Weights of a small image embedding model.
Training: muon at rate 0.02, 7800 steps, batches of 64, held-out accuracy 94%.
Rows from block 12 of a small image embedding model, named by matrix and row number. Rows with one number belong to one channel. Each number is 500 + 50 x the weight over its row's rms, rounded and kept within 0 to 999. All counts start at 0. Numbers have three digits each.
After each channel's rows are labels from the 100 images, of 14976, where the channel reaches its highest value: "strongest on" is what is common among them. Only what is clearly more common there than usual is listed. The data: drawings of small networks of dots and links. In brackets: how many of the 100, against the usual share in percent.
# convs0: expand pointwise conv (model.blocks.12.convs.0.weight, 360x120x1x1), inputs 0-119
# convs1: depthwise 3x3 conv, stride 2 (model.blocks.12.convs.1.weight, 360x1x3x3, trained with AdamW), a 3x3 kernel
# convs2: project pointwise conv (model.blocks.12.convs.2.weight, 208x360x1x1, transposed), outputs 0-103

convs0.20:545513472591555537463445571508629574475559466514513486477536546482405521393546492457505504516580364413536579446528528515554514445436418519508443516453501571463491484453539572531467494519518408400569508563555556432473506537457505495524582478562543481468489544512513443536466511504498432529516595600518500513400450498502548574482455552489519487514418425487456522
convs1.20:423437478451499556511548565
convs2.20:500441550514549557505542543576528502491506476446559551491521449531524482494446606522539498396455523471508453495441465476543425506482452492439551507445362461499491394374407526571547474413539505536571503413537485478462483488437478496499537581544535513554552543553505507538474504482464487512467455532592581458484457
strongest on: random links (37 vs 11.2); star (28 vs 11.3)

convs0.309:460513517465379401465446482405425553538493453510545547443475494506418494518433412537429499512554546578450502536482495492443536516517476525448557516550461462437528350502467428559495430506550511467379532473523486516476492555563569436520540546585573465518483497450397445456616429473461517488435447506551462523534518551561487410539527431465472507490536550516470513
convs1.309:470462457453442431445454447
convs2.309:436502443529480415454457527529454467495499476451589489516584497529465582493535527518592475485591536507639448573463508454538492460485518517551517516443408471440432506468489485473533531437576551452515522423489396412551511493464479528470451450472488441454522505425486413505508476505526456569575499462548534477563451
strongest on: loop (33 vs 11); star (30 vs 11.3)

convs0.160:482473450465499478549483482514475482555393434524466598485598510533422505460468547479535539479520517498655514482489561450453548485557545513527536542427450405559445438520574550478451526433451539473559477482438518475513430555514494585475480442478545558490510543530550541471567494456565546486448526546393356498425508477480444484495497527578572479467529521501641442
convs1.160:464421413515474436534488468
convs2.160:513477529527624545527518477455543471559486554439442408551447527447448523510514416589459520457455507437424497580504475395588502431530573488515522539466496552510474634433455659451545507483456529561575494435499483436541432471436501547491470443401452458462559506430494526358523539495604533522541465501515466473522464
strongest on: tree (38 vs 11.5); star (30 vs 11.3)

convs0.94:485461518532448485397487560520493485434498476547495443524461457492552476460599569461570420361408583486497468496397443463541428481392565505577477462448421511484520541515470513501482432483531528485460494483545573476444546424516540538538437433477500566451554479589503506435495526611561420519469494523538537470454542500430498548587388540460506499487460473518582520
convs1.94:474539569423513531480415474
convs2.94:493498520542547479442522482463516403451455475389490493522529486535439581527556547438503490465465508582503601543592469452472452521540630457462554422538541459512505550476594501419487439527462492449439504501539531558516452516484474413525526615482511519527464547583558538600498522489442522431520520601482512494571506
strongest on: random links (39 vs 11.2); tree (34 vs 11.5)

convs0.16:544458485454482481403446576548463497487513507578415501471434531417507508410429456515493523510509468431503452497567542441449530528581517487495386555425542456488407493467555500583446516471480576438495547506556387457495520529567570597541535475603537443512443529452484496504506413535543521547529462516614490499451473523519502509519604614519536546538499530524410551
convs1.16:466428513448476413453452474
convs2.16:550481487451558500488539468606479646470524475465543411530508651533472471463540482525447473437534489557522507599468547462510514415547545534542493452481530486521422544566479534586439499535517502535445468475520432585469439447441566448470441504546538472538550561332493478502483433541522439568573457451580472546462467
strongest on: five dots (49 vs 17.7)

convs0.117:490519503470510509452458396562529469444562381465528533570533501410524512576528510559530455573488477531523565488465482438480574512536506407434544482465470419414540534514579511528643492516551451549546505538534531456576522542533629548498493582553434509458523497508496513564515434459557521501511521420550495561498452507437480580482594469512564466459461466409523602
convs1.117:533403417489528497473547536
convs2.117:561557472507421442495480483405579551577419398519546401481526538550475469345507477483472467453577428526497495456481341488554554482411464520413467522540574479526497506503530490495551537429556566498510547509566517592459534503475451522565496523475433545506544482504496465470601518604492490515490554548455475547534549
strongest on: tree (35 vs 11.5)

convs0.148:507546502504569510429418545511572492455599518498598512398505458525498497554409603503487460409443402520521483539595558511495433478480432456540603503546500521510513599437512423486440553511512450411488478487494503530495482487488439585529519423519514443465552469525449551517478486467480511460427527421509494400470493440511476502441530513489523527522549600375567406
convs1.148:517548501456566598476542541
convs2.148:553516515444588508487542491470498465451484462577450458435572390551554584437516504528539545525494535452497550502477565469510452427471622483470586412470530480501432537430553552615465513379472492480506464462511510475474579457550442537516532533556430397452442553467516543534498472445541497450476477578456518563552527
strongest on: two groups (41 vs 11.1)

convs0.142:548529576464497557478526509582569547497538483571505442496508505488479529475528394524568463528614554526480394458460498529532399426538589477460543518511457543398548411524561538494536537478467560514499553518583518514515505396507519570444527472529578583547449538466588543488500512486459559513542600446458453433625470423523483514519512568564557451505481420500539527
convs1.142:518537501487428515514411416
convs2.142:472545447505529542441562458531421516481471543486509459535548432434456586540530433505431395533565460483497593469541573454480523544494508475528453496617582528465424531481488548515526491482525535423419439500443463457501489520499567507465485491426545440503518454503542519509500526436534493411488391483465473558503548
strongest on: tree (29 vs 11.5)

convs0.307:450483522567504507475567447495485550491384519414495517538477504467545506566584574424526513484495485465543501548575460472537517494415549396499542536547585545472361471560474508453546465526516464485607519551495495511552489522426521531473447450470512577522536570518478544522530481604441505500612478450451628453431591455490568494519490489491502580580463461481429579
convs1.307:439529529526577558527552561
convs2.307:482462525475506494548447464447483539501574522446501540542462503434524529480533358532367481443443570391481466405473628479411537537649447510498516517505499473505408543443616500494553477540483477538471433380473510530431443478476549470427527528548508522503524514444551501523566590467484521516527489479442478558490538
strongest on: chain (98 vs 11.1); laid out on a circle (96 vs 49.8); nine dots (41 vs 17.7)

convs0.330:429533553510470498559522562474439559598498539449518544553567448502429505556491498491451503539469463549478449499535527526521445474518471556471441461531547504593556496472428417547439546518600424536544521512466516425557443469509490588571470514502447498539508507463444543614556481439444479359469556458446552489488516533514413509461644440553553462511510522591592536
convs1.330:511548443569548444509552563
convs2.330:590451445514449446456560476516428555438642461505507469529513469635448444470463490474552466405635495560523503524456507464535530529530517431511434516426590507474497496472420595503494548518484472546549514491479411526612538622534520493465461465419487502580652429543562515454485525493498501462588405551456392529567454
strongest on: laid out on a circle (93 vs 49.8); star (81 vs 11.3); nine dots (48 vs 17.7)

convs0.214:525532524505503471449399546488585481447513522663564439470463574409472492506515546503531598512431400516560489552505433521514497417516503514485566516556474557457532596517488502508511550424381483469502564481549548619511452506489492543463519494539431464489444489541563533491519448412477333478487549502500518512426527460442435491519463504503460586465507469480534440
convs1.214:482437473453441459425442464
convs2.214:509564443565409509478530494549498559503453441480546457529421462514406507429481491552465386476503489513617553491445487478447508592527528538479385482540501481472489550499564503515547525451432516654481368451482519514448362583533527489570447422518467573490476459448539484427487488560560515463500467481466452430492473
strongest on: five dots (80 vs 17.7)

convs0.1:496469525506626540438520513503554465467520399582551484587476504524498493544524485423609562456552442508503520489432528528581443404502517492535535460482484597514478487444561552458533562496414477501500570503496489611555519496614512526566507521487535507448539481546361573415535545494598516513550563522459497475427481502457564524489419592460416455471481462464492518
convs1.1:493534492521571567545573563
convs2.1:529419471528502539497458396420526441465433455608447538460445450474443497517449495535495611461558480442564558475543541500486492486538569482485500604449462451488485486459504435568503554535458486528538476449555438457508540446429628463502440549441497526484488535426525477473439485468446449459520535429510408517496488
strongest on: five dots (44 vs 17.7); tree (37 vs 11.5)

convs0.106:523456518476541509551537551541518508454520521577476471485493507411516415425490477620476516479528459438517433479423457522422546480486449461430526540462593588483607626505468579515455550449475508404441465535564476494528472491478492460505553514459483463534465502483454553485529490453502389564539637520599462512490516497538440508475526476548476575424557393532590551
convs1.106:406521481427503533491525575
convs2.106:416522547525548483448461398519482513475511486521524442439529569506497483499442447445494460455421360539447591553523423562400481501482535479561479494510464477550545530463503431601474518520489495448466502522534578532477541505502523493477585491523531488478468541492540483527527459552420387491502407551544479431514458
strongest on: loop (33 vs 11)

convs0.27:495551565605479529459437495578583370456493444528557480503543558513480490511416485439450418530509437526459502439523494443535561386434528533549483460538483486457532516489596491452475391540464468475552555500503546574544541540528529470504513459507518482548431490550553473417376555495624458545422524505523527429497526479498511547554503549508450478502386406525472552
convs1.27:464555533506533541569490402
convs2.27:563467505474559467555467479459447511414442560480593512494460502471556444544419432566499507478436414459562523452555440471520461579433558411522569526556462411456514453403534428526463462454462445462503567499612615501453506513387563520496394538558541518493489521482585497517489434454540515544503422498490473511481464
strongest on: random links (44 vs 11.2)

convs0.227:509489530519440441435457540531571437516504391478411519431467444572479468365506532502494519497504466557483518387530526429509481537568446485617446501506531499537508444502554477461435535417525486504400481528474418443530558531562460497453455505455527506504507514498419523464498462453460542483478443466498584552477448621369494434509515538622451469600497463493457474
convs1.227:448472493512590561516569544
convs2.227:502362478582526484469546533475510633549540490471516586444446479585432471490458475578548542498479513545473479478537536427535442483526483463517495397494536586467457513546522480450478558476443512576497586470449514411553451538502484427426509503397529463500625433552556597566507448532499524504563423500473461468547520
strongest on: five dots (66 vs 17.7)

convs0.96:519492505464363511471521475424514429469486460498531550477482482419519441580506498468497495531522420506523445569540495572562518469541576476580414500495510417476434491510524546559485525452500600528467514516496468481468534498560641456544579437454467600406570532529584605514485485440532503563458554485497498526467565558502543481557505654535492505497602506543524546
convs1.96:450430512536428441513499431
convs2.96:462565552469514441437613481484562576447573485512607424493504492493590478488446441479483482556486509450533461537501579446542455549412510521447504413504486394469523575486492562525525511456570430434545559529547495469542496514514419471482461440560497430462611483494509485477523547538498367481571466482570508503500439
strongest on: complete (43 vs 11.3)

convs0.325:542457505511532593450523540454602529493437400504520547520480559433528504561462508555508482490477416489553504486413471606442494478498562494576455564471590520481513561476435454498322518521442551465508445494490501512478482511453498473536492547483402432487596449496540502513516382456437473457455431427511466423446580512563543538591534545471530428500471527490559463
convs1.325:527530460575461430579485471
convs2.325:503509454449491518577457490461474455563467472513564532534482522596532469492505483496423551562514470488522533433540590490592474517534510482429511552387494494441480485550501479462456558476518479488480505490577437504433543593524480507428443494487380536524475523564409503471448551377423444488586455491538506578543381
strongest on: two groups (61 vs 11.1)

convs0.91:463517605437414438481531465465480487428538423512505466519483516504563402475610479446530518545506511459514495490438573506592541554511556555470421473536491540446516490549509545455455498598483512492498444480429510527429447544487532404429494415455431491477461499583523462453403525582397491509581447479516493521427469462559594548604451499436475504383543487510497507
convs1.91:410414515529489527549551491
convs2.91:563537551461517447486423548458464451494410449514499435523487532430521494544566501499436509595452547368564466548438509518555546501448563527470423452541559493466503499458464459449419509500574510388438543429477620473452486485401418506498399546542440470548517425507459541515534452431527466501484446536563514480493394
strongest on: chain (51 vs 11.1)

convs0.196:435474521480602478468460526636499407446577491493467565466451499549449365495525562524579454491450511542494439498495461574508543527407570519527467517531516456555511524621506462487574465552469508400516500487495518461523525452500508511450472526491345539492547515436527559506490441482585461554485395593478487416411487521492483499479495510449449561538441470422533491
convs1.196:475511412551481428541551462
convs2.196:561524497504556379471507455474553516608454492488529507507560617577471589442507543576539491504482495484571537527432497440495496538479605503503505440466510540526489455420429486478539496490460519381491532459547523570398493464488525424537479449492499548484469485598501577473536548594560468465441465603480340486491554
strongest on: tree (44 vs 11.5); random links (31 vs 11.2)

convs0.212:528499567627532559404447552594505504404477489541483443504440474545487467540471534557529524442464473451494532445480473432494459473525615447463458493508532499506467499464554459465559512536413482514531434545461590493653528510559570409573515493544538440501547597508539499484430526574451489493408463539561577564463492428521508600518516550480540492453424535549470500
convs1.212:487479493437483429432411506
convs2.212:587505593423568466420503319470505571558562478491473543458439442626507546572454520475502497589487503465616481520600606468554466517530530558507539376612513521470459473550434449503419515513396474556571453491529462465539461521501497448528516405422524501367519506487551446544543504542472531468576478510534480468541487
strongest on: complete (56 vs 11.3)

convs0.250:546548544497441403517405468510423478537543461593498503472545502448432640422453490492476507494548514632486559472516558461404529487524464521482502554570524481494538515611442505481483506564528590459469473552470555435478509488558533549456486476525475450511505502444386498551526413538449540532410551499552469518528560549564446446572576386458580512540506536513490488
convs1.250:528481475476437425460433434
convs2.250:467489444448555501402616532446515440510505564518542511591475519519568445515498480618538394476520565542511440576444516448522564498485523442484419563461594541481381476546524456496609526449577542473486495458447527559630496490512464502509492357455501395468428592447484435458530514474564418548558534591509553430488434
strongest on: star (91 vs 11.3); nine dots (42 vs 17.7)

convs0.131:537457508559457502452536519545539514435569406461515497474471570492608475446563493474596492476502545468474444460483471442564449415503561441420544581566565493446414520438518517456518519542506518477524488524528446610488546420556440503472495425464554542489454602510537501586548517506517554557471501536457488546412524496434518560436508662496499446443519430458413491
convs1.131:488454481463430426469437443
convs2.131:406502544447551432465483460506475584511502394573404473526496554467558417547433558444480570497593480450567447496491485513504432453565494523412562438459516496521454448439499437508398380533456480456439433445505539524489515475548475520509482520446472560482461532479536477491527485517530528474535488447518485499536610
strongest on: complete (44 vs 11.3)

convs0.21:563507504608566547507451456492550550373490447494517469567459493479510484549484429510456572528489418537506493401506626415524528518575584545538517536446466431509486515431564437527495462448563485441446570516499487464545506487594534565489473488480520438502556458474430435465374481556532483403502511403541527548506422504467577566488404480561446499483544492468489520
convs1.21:470424415475454467463462456
convs2.21:434525521502485532495474468558508451380521525466520481460545480529461520491424591421505522516494394548524533437497540479490455445476550545491530533517453658607403565479481574479475564414559498479491545494440516511448517636588487451512537475521504579520482475471515465417432527525397461444579449508536561533514542
strongest on: nine dots (40 vs 17.7)

convs0.207:484458469561451473478441481570513515415551525486549470574502532485476586487500504410578471466498452559538430522451561490535476407475539515549515420476447530501469478549539496469536498521475382555506561599463420483509557476560469473416510438509415555540488531405494508442476528437552489484467560599502490465506561500433516622565534579483519562538360489426422463
convs1.207:508473500451428567437479572
convs2.207:469453426528441575525521451498488526546392453491498431447486541435448506491484604573572458564492541561478541492454573562494418649513627540563538501580460534443461525470517474513447496483521479578504513535536530506432594555464489546500458501486519546483453487484531590503454527437504492448513527522495419538568435
strongest on: random links (38 vs 11.2)

convs0.170:532529544584506435561525541506439476549534511481529495511533472392436514501532433575514418579509539559476512530483439458614481467557479470444501518469550462492448486574526528515471434489560515438508479503358519495471471520475480513530458460532510535420541524582403505458541532515514501465429399406502526407444428588553506486435522489556608583508434416547574438
convs1.170:539532538547540458478414428
convs2.170:493513437486553441589556571509511518528595523556555488521499560499527438464535571475460549450540549512528516490433468573524523397483401451450489559509517500494483545639517568467469500495542520446597466567428542564494476462493557464560462451464476568606462506511523486516513463419494495418413486608418487588458468
strongest on: laid out on a circle (99 vs 49.8); star (76 vs 11.3); nine dots (38 vs 17.7)

convs0.235:523487580472460540474626492456590509523514409518484539419404518543556430525534516479521592533478500486450476458515514482515524510478454423531560551580584557466506524455546442432557380525569485521570449516436442602505582534526473521475488451442535529490464498502587570523438519565538457581580534521405497535498466532443584493441464618474495497522524500437453465
convs1.235:489443495470434429468442433
convs2.235:529493580513554457505474471465586525453473483583529474474567429484556515543400467485482587440531474548441475503538522521539485521553505638463512487453549486476487527418494612364489438525493417516439468463483409459416482430504502540536478527344453551471486471459481565527517567501541584522547449460431587516556575
strongest on: complete (81 vs 11.3); laid out on a circle (75 vs 49.8)

convs0.59:453451491496512493455458446480541472495465482528458513532548530556581535455539443446613579497524533516453428526450524468548423454520474383519534505522512534502442536402548481461545474524421523539494514531631511522555533434589520410461580431539457472495379520493561522474556452522546427511511573463599516561455585489539585472467517466475462406419440454443458494
convs1.59:492503508516576563476574579
convs2.59:580484548514569507488514607524480472482579596437512598535482594625542517537515498546460462497445414460593517495438478515491573476408576473502465516533492523468439497491516478602587487483557498469385519532470497502400562580483554493566575413507552444526503500526450517517515470520484511548463496515485489504535498
strongest on: star (68 vs 11.3)

convs0.30:440500630524579464507503480427497541493479490506467534496495500510527473533505564417569516558563442533492552476440536564498478482578509388583493465446510436570474402581498469541583472410435556494541544577481581553479516414528526486531418428472459505463604424511454530520539527520487460490458592526428508504496509534554456542627559525431450426525467443481474449
convs1.30:500464488534512411488514393
convs2.30:427463473504503574353635556461474574528479412611540469439626501479585580481547496444528501441502541388515457512499554439451487538471449522505568427495511426525493557438441504438466515463476435519512471595412551542544498506478536482534490436469488473490468496488474356483405534494547460477503462503545426480552552
strongest on: two groups (27 vs 11.1)

convs0.249:463528428402521485522631562472486490489476513557469547486457521440518494496558430568372549435398483605559566470479553455475498454497439479502506502511473487640540525510397453515505450465462482524382640472598467488537500519448458459533501453503550545386515431419527450479484450522501510503470520475518541508417491597485439504559517508519487534519461517497524529
convs1.249:514485447427460437475430448
convs2.249:476533438481429444529497470526396478560438474555525539465442453547430490429481552475502509490477509523581529527451475560496560494548477516470477423412486514479494515528504516550533437491544446625446469464486480510431462470477472521562516559515399393522532500427462402537449528496440453505476564422536599442588498
strongest on: star (64 vs 11.3)

convs0.34:476517517441521565458473480567520489434518462468573537520475508505520536498569559546417474524447560482428524530510571656461526542571504456502464498373536499605340469481510507407444538610503532483419526508518489549495486459542530488544390491475490520503534444454504532529553545457511493497530402467496541470508558477501556585491422624483478504528583455435517512
convs1.34:487560546548597546542530515
convs2.34:454466529475438563499508470421417486488517539515557427430420457532454560422508459531544440531511533454559423511447575503569572566525527474551519464377500574580509515465433554390431480447455483625523465400480482642541524546521439500553479495535539527561562529561517428520478567517574413506551432635516516494498526
strongest on: nine dots (94 vs 17.7); complete (93 vs 11.3); laid out on a circle (89 vs 49.8)

convs0.152:459557550449547473446489483531564593418423550367528594469531481580484407515519590519426474485544488555453502560493424595531518444477562442500529526580520573411417479529473483498480473468475549514498423499545506503564503500481513537434537554555496475524439498563495505484543582492573465458646417441534543492444545520496536512628518537483509553520496524504451546
convs1.152:525439449572557514557560502
convs2.152:505501514464431472510503489501555559449467512465525552561482475559480523468535598409362480551482449499574366453457460547460482538525474490521579545536400485581522509501500447448491550496440596488461516492567568639445571589471510462423519492475432468522489413485552496543498520413489498561603455508501457525479512
strongest on: chain (54 vs 11.1); two groups (28 vs 11.1)

convs0.346:487553541482522510364441527458520500535387510412501562454495569500452521481546590526484494571557450488530474556543434536506481507471565467544494504546534595542455515537544533509489548413414497468512450476579471515494482510419537602415479488547425457549513404469446570574627470487505450507546452431472486466449586464480516465571548527485493587576480486569444567
convs1.346:563562471549562544482521570
convs2.346:507432476364481507447518510478548521450492536460484507464480538529469467531530449487403585548463526495528458462423483535439492465609581552554559561517497477584466578520498502527492589522547382481455482407513558508540516562537498405443460481576523449456526533588516490485498581327436466513570465551539580528501441
strongest on: two groups (85 vs 11.1); laid out on a circle (78 vs 49.8)

convs0.305:625483457488515533410520478455475502469534407488521467489532495482484476445521468485498563580432479520582475602566541420544433453514480507416381559513514456523539508525574498582567578494520459567551373468476541429420483587492561550490487462565542521514456527558519525567502551539456494454568557479483417549432449566563449500559444563425498478497486519433499542
convs1.305:512553536482549544415442555
convs2.305:590531521528349451571488539507534576497420516522450465513613461574471521510508509469536504544536500421471455497413387468450495473501511490499555480478546508498485509437513442461609528466491548411533638562523442591445535510504421467445457568493535498538498516491476546546464572595577508461413465551475466530490551
strongest on: chain (41 vs 11.1)

convs0.253:525548474442554498445439513513550537537514436453544449379467440488436521435492504521488476381506513390544529540545541537438535520445493468449590568518426491456410589607502512521496576486431437472451522432493443510499507521560559510428466439535550527515520496440548581550533462597486535444397522450478357483472493513556492496538444517568491497483492548524454421
convs1.253:531565580501526539428485442
convs2.253:449495477433404514480484411512466538565457564468482577483493533503403374511454453481565525516482554512463466494482467496542523459459567528473456523481474470508504510543568485549493526532517493551442480501503516470473459453512590410445545555552424518501564515530550557455560554518498486537492589474505624545527538
strongest on: two groups (100 vs 11.1); laid out on a circle (99 vs 49.8)

convs0.79:542437461488512563439443444472501451407505439524499554524611558478447443567561470539555525445525386513506461457477502463451472492571397489557411430509479530560509453484507490533466470543509583520396555493506511512527536488552482450537459491630473511561473501436549486498431589548582515476513523518488521442420564550475493486487372557492457408437443553466489590
convs1.79:520516438490571431429483552
convs2.79:573520474508419541441514570371495523505521501452485456451430459559547519509595339618498491486561538534486511538551490541478507475410440492499435521476651476430486596461368390473494599528505433432535480548479603462552630405501466495470556438567462514499610513520437503533486484434467479438502607480519476494510569
strongest on: nine dots (39 vs 17.7); star (33 vs 11.3)

convs0.274:473475573483581526494571542574460550485501549414458466508472489544535471557681506483485450426542436437557413475518454483507511480438585424487545508521588474453472490493516513433521497524425506554555486547533465495582555499501500390531475484488493585445568495454533482442468490507537525566484456500487547486512435390491576518479410475562381423502451547417474557
convs1.274:492570546507554568556559535
convs2.274:494532502373547562524447466426507471370484508558481528551520578466529521438566442572540498472445435480583505455431603540562455574457542494573513494561502481529509424533512501507487482512409546533502599437475639499481531481456460490511459524574441550492455524461510529480491520485489528463545555532449561487601547
strongest on: five dots (53 vs 17.7); chain (45 vs 11.1)

convs0.194:526523482528526449493537538560516519523598442516506533526423591524520514625465610464462527557451623473556509589530505470581480538595558561489465458515513527424490540572454590473443501538416491484500451449426500544535484469436551566442506513480565569472465440642503456547524529485500543497542464505502476565503534421379530505446487482580569520470505557539482532
convs1.194:531438457426493441419494484
convs2.194:486473471434504515523443547462510420365514509421541569450478453507583470475444461501505459453500551459540473512460443509468494618532404562494484533486468528471510555464531550605559355509468540483529449586509625511482508546564517556442465558522563549462453458439497577510494435510589468478514440350566564493485541
strongest on: star (68 vs 11.3); nine dots (41 vs 17.7)

convs0.270:530564470537440421472442531498453540582453551515479505538540580509511574480506557532519457469518434545491497562471469509426510585542458534528543470568553524485547480492444508544484567565556494587481416393427527474453464482449492565499587490526428497518542553565503460487607484519494503515405458504597438530408628507596445440509552571533495517503589579562535550
convs1.270:488479454443439433462428460
convs2.270:472456544513609510536538446495502508532523536430515626522506536459625450507528484519489374469480533401460481472514553566509546498540379581384462460442463520498443404492534507446445561496473503468419549509471538498565500503552510475462577489473435551470510428548478483510491557492411457500574541501495548558519497
strongest on: two groups (41 vs 11.1)

convs0.154:448471489577497634478478480565541479511578491550517580504498500479447520379590554429442511534494428482423437529531485498558402448412415524537545499510567520439436507453458523451480510576522539446464462543564440513549543469448442448470403515469461516514585496469470463540528466489481384424514530520430489439447566512518494509502510488481496597472502363459436491
convs1.154:473451449425482430498424506
convs2.154:461559452570418480507536451459563538463471441497424534433483414453394419455532496463511501495505528511480433369351439530501530482458522572445485527539486530444391514518462537498458465469476505529445509525573518523503560543489555429566481619512570510511478520590481617570501507537407488595622482503446459455585487
strongest on: complete (39 vs 11.3)

convs0.140:431509610520526524416508493576563493422434349551486445535569527461474534498534486495533414488559551425512520483488536477445526463442552497534419428524521541543544531563556514491410475539425532533517520474461529530529447541507522494456490414543534436534449496515454522469488513373562501483402556552525537502404500479435520614477451558550477386534462438541449525
convs1.140:506543529547553482433415553
convs2.140:465504453489494574485538487551489550585474413403507532451457436522493468474435414494502488519477501534472450630633467424418442573445515510525531425467513503450605420484492538547489553476615517489574461520623491447504530480449475527489537485488503557381541559459520498499574553483488507550490544485523423508447454
strongest on: random links (36 vs 11.2); tree (33 vs 11.5)

convs0.322:464536524507500482504569567462550501534442493588518487566538504503516520422543514512514545527583472491560601508541452558572477465507534501563456580530345439551593443498489561510492540469566585544439484530475486495483540525521582630513460526464461457482499486322450499482557519465532610517456455523554568470516559539487504522555547506464555489473546611447492531
convs1.322:437533540440450523444425519
convs2.322:468500504503531594452527465529441532536512491504542494510535557437509552458603521502377473503467391510386409469445492506532525494511489562481416533414536497569500491592491479420519524509474427550452529527598509448534517531530494464381470413449488521431594538468508518472549546559477455551476533544471374441515543
strongest on: laid out on a circle (83 vs 49.8); star (68 vs 11.3)

convs0.28:395528442479515512507425508550465555434507542554514464413531533472465436498554528533518542612503527492567461423533434517552532476498514560506510503480471587455585560463580557538446519442493532513475484527607429534572474475421573455494494506510460422579435571502573486467589506537463426538602474519562462407511610529461482479518473570517457569537447441486437431
convs1.28:508564527579552521500551576
convs2.28:515412532624466543396505546514598553539477532565483468463580456443524558458495446454507452484449485526589438538609593541468576508550542461515482544415467478475508589564470466536528490515551432489490520476473491478531549523480561465513503541480514494450448497626446469404458571487494477470491470509454425399507510
strongest on: chain (32 vs 11.1)

convs0.86:548505496504518491491527492527474545532441462426528454502449390432463498452498395503526480499496521522406519494562590408464530538447466459512491542523584501521602545519551409458466460403567546408460492486459516494473523563521462525503391435570470525474435586432494468458388483528448537513478558475578507554604546405500472536449460509505449364472532495446459521
convs1.86:468473425450421465476443464
convs2.86:542538480470459460460417531451569494497530555495596536464562485561503479546458551444428527542401523440543448488429432460576492492508531500625555565607499587509464597455549536498481515424523489395545518539474548560474536497469479487487596370515498518491481590511570473492462481425532518507541472613497428494494524
strongest on: random links (50 vs 11.2); nine dots (42 vs 17.7)

convs0.246:538471442557600503446479505505535435381515482526551462569539553543548486506531457428505450515517446463465497482434462537550506391538459468484533396528530532446494546452502526545510527597499497522471613476453442601527483455518494501447459553535477335489474489479575453460518446473462563504488526491533457511432501548380528564403493555470479550522409521428449414
convs1.246:449551498527527542441424569
convs2.246:504458504460447571454445516477682567483447382555516470379525551491541466575450507560525508503495419560524463467486510567525431560403484559535553536472511532483441477379502479506493568432602427506524542523481559492435554434559545499512621492481372549507510559509464478566456567507443461595450535531455556542439486
strongest on: nine dots (39 vs 17.7); star (35 vs 11.3); tree (35 vs 11.5)

convs0.248:547445452588478542519490452458446401524519468539490582511569520464575566562390500558524466398477445497521535495467537536557485511543538455486412507505568473525506477585475451460565595516584472481549495483483526433544446462462468540559469574510465551444583561508465610451468516525527526479583551457622476529452421463438525523422432471416483519498445553430467461
convs1.248:506406513511500556455584536
convs2.248:485522510403401478468437430470544544514489490581492432570543514496469485473604530545504487527580572537525503471551403479416496554475417514543430436546506516499475518495458505538527494459451491585542622483525436455427524493484493445504504478509418354498560490553518446555519452428486565486402460492573468480552413
strongest on: tree (43 vs 11.5)

convs0.95:444463468553536518507479464617450496479519506507485522474476487490485444566535435540435428428578512431510444465496477574568453430406473486442554396513464501599480376540499463556524460527464564486457590501481527536582540533495477513454512457448464565443488542430454455572398501544445477576502527565492578432475519554524506530449532451545360482416500478503534561
convs1.95:462482493429471436455443426
convs2.95:409465469606573480487519514576557541489483450610506513454459390462478533504469528512452484593561492458475436530610517522467503457509581503468538539437534492487539468540536544494437503412480410484428553492530399353621453545499512494509562502531546562521516496604534520468540431498469519458472505521461458440524397
strongest on: complete (35 vs 11.3)

convs0.285:554444415468468501495467569546516455517563549535493486534525467390456493450464449540464586461559559495454538413551573532454605474520467405476363504507504543454542512450506451490512429573599508464530536542423552404460516512497452552487505532458359606502548495480515455482533543472528519545519480495501516475528603445408459472456463510503499468492459423445599472
convs1.285:427467467480436433556553496
convs2.285:430433541448541484414490523493481567510568563437435502506503490517429473493583484488568539555415493509575398409449478536483476495494464536445466509498417451552570594535532491531423440531436466527418422443565507603543441561516456496491519457494460494485561540591514547562447443447453602509465496557522564417373492
strongest on: two groups (81 vs 11.1)

convs0.113:472582528493483512491496501522527544492522529544465611525539491569521489515518524379480459501522556577572500531477518504497422467529499442426554476488504475569501507534414501510523504517438494460419452523548421588365557531497469492539543635557451431577544422515480575457523542426378446549503460613549575584523455440515478511456480519545499424524524484561485571
convs1.113:375472479451473519514543510
convs2.113:520512484404535500420503573506528503529517509576454520503385473598454550498496473415434445491556567480516532461513491541406533529609419541400457505508568523455526360537526546492503553478489452566443491518564531439502575611495520507585498428474509397546469467450489473419534457484485503482517454506513535538462471
strongest on: laid out on a circle (90 vs 49.8); eight dots (67 vs 22.9); ladder (61 vs 10.9)